{"dataset": "rendered solids tumbling over patterned floors", "train_examples": 195000, "image_size": 32, "crop_scale_min": 0.8, "horizontal_flip": false, "tokenizer": "word", "encoder_fused_qkv": false, "text_encoder_norm": "layernorm", "text_encoder_qk_norm": false, "init": "xavier_uniform", "muon_scale": "original", "lr": 0.0087, "grad_clip": 3.0, "steps": 21400, "batch_size": 256}
Rows from block 3 of the image encoder of a small contrastive image-text model, named by matrix and row number. Rows with one number belong to one neuron. Each number is 128 + 32 x the weight over its row's rms, rounded and kept within 0 to 255. All counts start at 0.
After each neuron's rows are labels from the 100 images, of 14848, where the neuron reaches its highest value: "strongest on" is what is common among them. Only what is clearly more common there than usual is listed. The data: rendered solids tumbling over patterned floors.
# fc1: MLP up (encoder.blocks.3.mlp.fc1.weight, 384x192), inputs 0-95
# fc2: MLP down (encoder.blocks.3.mlp.fc2.weight, 192x384, transposed), outputs 0-95

fc1.103 [101 145  87 162 108  95 141  95  88 175 139  59 124 173  99 215  98 151 110  95  94 132 145 123 187 107 113 114  86  78 105 133 159 128 118 169  82 214 164 143 206 158  94  98 169 145 133  96 165 196 166 139 111 154 111  79 137 211 107  43 146 108 116 171 197 163 108 104 134 155 174 176 153 153 121  77  95 116 110 172 119 121 181 214 132  76 107  86 121  96 111 108 148  92 125 127]
fc2.103 [159 103 136  81 155 164 148 114 104  74 130 197 170  86 118  98 168  89 150 101  81 109  99 157  77 148 127 119 139 119 138 154  98  45 112 160  76 100 172 165 135 107  88 113 170 164 128 128 137 103 127 149 179 149 141 196  82 116 103 122 152 173 116 148 119  58 121 159 152 158 108 118  88 102 105 140 141 156 111 173 135 145 116 147  90 131 142 156 141 175 131 168 169 177 125 147]
strongest on: grey object; white object; its colour: grey

fc1.281 [105 109 136 154 171 203 117 131  79 144 139 100 165 109 162  94 149 125 129 125  94 138 143 156 119 141 190 166 120 127 125 156 142 119 207 112 126 154 102 170 131 118  90 142 117 139 167 134 115 125  59 150 187 126 106 138 183 100 139 151 104  93 186 177 141  45 134  65 140 126 126 198  75 107  70 125 127 124 154  66 133 130 132 114  91 125 131 144 109  92 154 144  98 141 139 110]
fc2.281 [109 124 112 153 112 132  53 143 171 137 101 118 142 108 147 187 115 144 147  71 133 132  94 139  92 124  86 143 134 109 158 169  78 107 145 140 148 154 150  70 138 122 134 141 176  96  94 181 139 166 111 103 125 120  69 155 159 154 161 108 131 107 102  83 147 169 114 134 149 100 124  95 188 113 165  61 108 199 147 110 152 124 106 144 195 150 111 136 167 138 170 157 103 101 189 145]
strongest on: pink object; jack

fc1.364 [164 112 134 108 134 118 106  95 177 184 134 141 146  94 112 110 122 184  84  87 181 116 132 113 136 161 115 115 110 108 113 162 124  69 111 104 110 146 110 154 161 154 152 160 129 101 118  79 189 169 121 142 103  72  81 158 120  81 120 118 111 101 170  99 102 124 118 161 135 165 211 134 110 163 125 188  77 135  93 143 136 143 166 142 111  87 121 110  72 127 159 129 142 112 108 136]
fc2.364 [184 154 142 152  75 145  86 123 141 151 147 127 123 115 137 157  82 180 151 155 151 165 148 164 146  87 112 105  98 122 110 130 127 134 113 113 181 105 157  95 137 126  48 214  71 120  99 179 150 131 139  89 142 171 151  97 187 134 144 130 137 135 130 145 162 136 108  85 127 115 136 165  68 134  22 161 156 127 127 103 111 105 135 161 136 168 144 166 154 142 156 111 133 120 150 190]
strongest on: black object; green object

fc1.331 [139  51 162 162 106  95 160 176  58 118 124 174 129  87 196 128 157 116 147 111 154 157 108  97  93 122 104 130  95 130  84 121 154 138 103 138 116 168 171  89 118 116 132 162 112 102 161 103 177  79 142  90 163 121 138 138 142 148 111 151  71 144  99  73 156 137  83 118  32 148 115 100 132 161 119 159 147 136 123  99  77 142 122 112 130 131 115  94 130 104 174  77 140 192 127  96]
fc2.331 [161 103 130 125  71 167 152 171 102  69 180  92  60 113 146 167  81  94 192 145 126 121 177 136 123 124 142 129 144 161 120 102 118 150 149 178 146 135 169 125 142 127  91 130 133 169  81 130 111 127 132  74 130  89 127 126 128  96 112 137 168 123 118 121 124 118 152 150 115 186 152 165  95  40 113  93 145  82 152 167 115 138 154 148 130  73 137 112  68 117 154 137 111 143 128 107]
strongest on: count: four; orange object

fc1.319 [178 119  89 202 109 101  85  81  83 156 128 139  99 104 140 140 119  96 122  82 132 154 110 145 165 118 173 117 174 145 116 155 169  74 116 172 112 172  92 152 116 140 121 154 189 114  87 175 176 138  92 102 171 169  93 167 124 143 109 148  61 195 142 167 145 126 177 197 156  86 132 148  93 149 197 135  76 111 125 104 159 111 164 142 130 137  92 125 103  90 144 159  98  74 167 134]
fc2.319 [100 137 153 130 106 152 112 101  59  88 125 103 135  98 150  70 180 108 119 163  71 142 121  94 106 156 151 114  91 192 181  81 129 131 107  90 194 156 107 107 106  91 128 133 185 105 113  87 120 127 103 181 109 145 141 101  75 173 102 146 118  94 146 115 127 117 186 146 100 114 190 139 146  64 159 115 130  89 122 131 100 123 111 143 116 144 135 157 108 143  96 117 100 157 116  65]
strongest on: grey object; white object; count: four

fc1.196 [106 108 119 176 107 158 109  93 133 138  96 134 123 145 125  97 166 138  70 138 181 177 137  94 153 122 145 128 136 159  75 142 117  47  78  58 124 156 147 148 160 130  85 104 154 123 144 107 110 152 104 160 107 149 110 127  79 123 105 147  95  77 125 145 182  75 152 156  40 138 132 107 174 159 139 190 100 146 105 106 144 101 154 134 112  84 174 124 147 116 130 168 117  94 171 138]
fc2.196 [109 119 180  64  82 163 135 132 150 101 198  90 135  62 202  68  96 122 139 102 153 107 151 148 108  81 171 129 132 157 205 124 163 113 120  76 121 121 144 173 144 106  95  84  96  90 163 106 156 162  99 122 125 183 147 120 152 155 140 195 146 118 163 109 107 140 145 155 146 125 108 146 112 198 112  88 194 164  97 140 106  90 134 188 117 143 106 105 124 126 175 141 142 119 180 131]
strongest on: black object

fc1.16 [142 184 132 104 170 123 149 120 134 225 103 174 126 137 119 103 128  90 146 158 110 193 160 143 132 105 123 152 141 127  88 133 130 162 104 108 194 163 129  85 149 131 101 162  78  83 161 151 170  92 115 112  93 116 142 106 128 105 156 131  78 181 113 120 151  86  86 145  51 154 122 197  91  66 173 144 147 135  79 134 165 164 162  99 124 129 133  87 120 119 127 192 157 166 123 109]
fc2.16 [111  67  86  96 130  77 127  85 100  93  99 144  77 123  48 114 113  61 154 148 139 109 106  89 187  79 107 105 137  91 149  70 120 174 121 175 115  79 127 182 107 145  97 115 161 131 101  92 128 152 137 123 105 109 123 134 162 169  76 173 162 151  98  87 126 166 126 147 125 121 109  82 102 181 109 119 146 148 165 118  97 181  93 102 122  98 136 143 141 123 125  90 120 167 154 133]
strongest on: count: four; cube frame

fc1.106 [ 93 121 135 125 116 176 133  98  97  59 175 150  98 162 123 166 118 125  66  76 121  85 129 164 160 165 154 153 107 115 152 151 149 122 112 100 132 135 199 130 147 203 112 120 107  45 121 137 132  88 105 136 188 130  90 135 112 149 147 129  83 132  96 145 158 156 192 171 189 166 131 154  97  81  91 136 147  96 134 117 164  99 175 105 146 115 128 127  81 149 129 106 154 104  95 157]
fc2.106 [160  61 142  66 121 129 123 140 107 116 103 147 123 117 142 100 125  68 157  52  86 156 139 176 156 135  96 166 207 126 101  96 125 123 192 178  96 114 136 148 145 128  69 238 117 102 114 151 162 131 143 124 121 134 138 126 172 142 131 136 174 142  93 137 101 213  48 138 135 124 150 118 126 135 144 160  68  84 117 119 128  98  93 155 130 137 155  90  78  93 127 138 150 123 169 141]
strongest on: black object; its colour: black

fc1.176 [176  83 193 148 113  98 141 107 154  99 149 169  95  94 152 134 143 112 123 128 163 127  86 135 116 127  92 108 100 143 126 104 102 136 103  96 160  81  96 141  87 116  99 136 130 118 162 154 101  67 117  88 124 158 166 117 101  75 128 169  61 163  87 139  59  85 147 132 137 133  61 152  83  68 119 170 175 179 117  37 156 130 167 101 131 200 141 123  94 139 154 146 116 160 151 121]
fc2.176 [143 109  76 146 114 115 163 105  68 140 151 106 138 146 158 122 137 144 182 131  88 191 145 140 126 176 159 147 159 157 125 152 114 123 146 150  71 151 130  98 136 182  98 100 183  81 128  74  61 131 123  89 151 137 136 164  95 137  77 165 138 116 154 181 176 124 110 121  77 118 178 154 139 123 113 131  89 127 183 131 157 204 105 145 153  90 172 163  99 143 140 118 145 139  86 160]
strongest on: grey object

fc1.186 [148  61  88 108 140 154 121 128  58 158 131 141  81 143 230 187 109 117 114 131 162 105 122 103 107 135 155 114 126 141 182  40 115  78 180  96 145 119 106  82 132 180 113 140 169 118  74 155 142  85 136 169  97 131  93  87 127 173 208  79 122 167  90 139  82 160 113  98 108 144 182 174 131 116 180 138 116 107 137 116 100 130 104 129 132 158  91 107 100 142 156 175  85  95 173 113]
fc2.186 [ 70 129 157  99 132  47 154  84  85 148 121 125 101 151 143 130 133 162 130 122 140 118 162 151 133 146 152 159 133 124 128  73  87 123  95  90 126  64 208 132 128 146 104  95  94  98 149  74 144 162 150 118 235 131 152 137 108 114 174 109 149 152  92  78 180  58  66 136 100 139 113 101 167 183 140 127  64  89 138 141 134  98 137 160 133 158 137  92 118 182 180 166 161  97 152 108]
strongest on: grey object; its colour: grey

fc1.183 [125 161 119  88 156 196 122  94 111 129 112 147 129 151 112  75 146 159 104  56 169 121  91 105 143 124 187 164 120 106 123 132 106 131 113 138  79  75 186 122 191 138 121 188 125 173 154 116 115 151 125 135 188 150 132 101 101 143 156 156 125  66 127 156  98 139 156 173  98  96 144 125 136 114 158  36  81 155  74 106 142 134 145 105 167 149 157 142  78  68  97 153 118 194 162 109]
fc2.183 [124 133 178  97 106 113 122 155  79 119 126  87  89 152 176 123 163  64 159 109  92  78 134 133 116 165  87 137 133 179 134  93 154 146 161 129 129 152 208  98 139 169 138 168 109  72  86 100 131 113 151 123 188 149 124  43 104 166 130  73 144 165  87 181 114 184 145 161 106 174 133 183 164 134 140 135  97  79 114 122 153  82 101 134 136 112 132 136  77 166 133 140 147  88  98 106]
strongest on: grey object; white object; its colour: grey

fc1.223 [131 163 128  98  93 104 121 133  96 180  97 140  79 131 138 136  74 127 143 122 115 156 112 104 119 132 118  90 194 113 149 168 210  95 112  95 117 130 127 144 119 155 104  84 184 125 107  95 123 136  83 125 218 101 122 105 141 115  70 167 116  89 150 155 146 127  81 140  75 126 139 172 128  96 184 107  76  73 146 123  95 113 158 110  52 134 144  79 152  70  91 156 175 115 131 108]
fc2.223 [ 96 163 104 117 125 109  54  59 121  90 154 166 130 112 143 142 136 104 118 117 147 143  88 120 125  97 170 152 146 131 101 121 194 137 210 175 113 168 194 143 160 125  80 126 102  74 122  89 173  96  95  59 129 109 138 100 138 118 146 138 142  95 142 182 150 178 186 133 162 157 143  92 165 151 117 116 130 130  90 174  56 142  91 137 122 159  96 130 170 122 149  86 100  89 156  97]
strongest on: count: four

fc1.184 [140  98 160 145 132  73 101 106  93 185  66  97  97  98 155 104 144 102  69 119  81 126 128 126 147 145  82  89 109  62 130 153 124 125 156 132 149 112  79 105  89  93 157 121 152 129 155 116  69 128 143  78 126  63 103 105 133 178 128 163  80  91  88 106 107 123 124 124 170 132  84 155 171 124 144  23 135 149 165 134 199 152 181 169 184 143 111  86 115 124 180 127 142 144 179 120]
fc2.184 [169 172  98 112 159 127 109 127 148 174 164  88 173 143 148 122 103 110 198 125 167  77 162 160 101 115  91 117 173 143 177 116 188 126 153 127 125 102 101 169 118  88 150 104 118 116 152 165 139 185 141 124 131 133 141 130 115 182 154  23 204 135 104 130 154 115  93 161  96  75 143 126 149  63 152 175 129 100 105 132 144 144  86 128 119  96 131 134 132  88  71 156 129  72 180 176]
strongest on: pink object; its colour: pink

fc1.273 [161 103 161 168  88 132 180 149  79 122 161 144  61 145  96 114  65 125 123 134 230  90 144 145 117 123 187 149 125 134 158 177 121 143 145 125  97 110  72 181 134 130  90 115 117 125 132 169 116 100  95 112 185 186 112 108  52 125 122 102  95 164 126 116 179  87 143  83  56 125 148 144 157  65 137 105 164 120 163 113 129 127 127 142 143  97 142 155 140 117 175 168 151 155 122  53]
fc2.273 [132 158  67 123 127 120 139 174  93 157  51 101 151 140 195 117 123  86 133 127  90 169 120 103 149 169 117 134 125 126  49 143  93 103 133 179  29 126 149 169  79  81 188 154 138 156 140 143  95 145 146 132 117  90 139 133 134 148 130  76  74 103  90  75 161  82 164 188 201 134  87 111  99 144 103 142 160 130 127 164 128 127 127 141 155 107 144 139 160 114 137  89  72 156 136 133]
strongest on: pink object; its colour: pink

fc1.171 [ 95  86 157 123 111 160 136 149 139 133 178  82 117 119 133 148  96 178  82 126 127 109 132  94 167 153 184 165 121 116 143 141  93 148 120 108 142 184 203 208 137 168 125 110  99  53 119  80 174 125 183 112 135 117  76  93 120 115 103 191 146  52 143 157 154 123 140  94  53 117 143 111 124 132  93  70 110 108 120 156 171 168 195 113 144 169 118 104 180 144 106  92 177 166  96 136]
fc2.171 [ 74  91 184  94 140 131  98  62 140 169 163 141 105 102 172 100 106  89  58 126 169 124 170 136 102 135 152 113 125 154  96 164 155 101 105  36 114 136 140 137 157 114 125 143 111  93 148 137 159 137 110 102 109 115 127 108 157  92 201 132 147 149 115  97  81 152 114  91 139 152 136  83 179 121  59 167 108 153 100 133 159 150 120 148 134 107  79 121 153 143 141 120 120  94 154 115]
strongest on: black object; its colour: black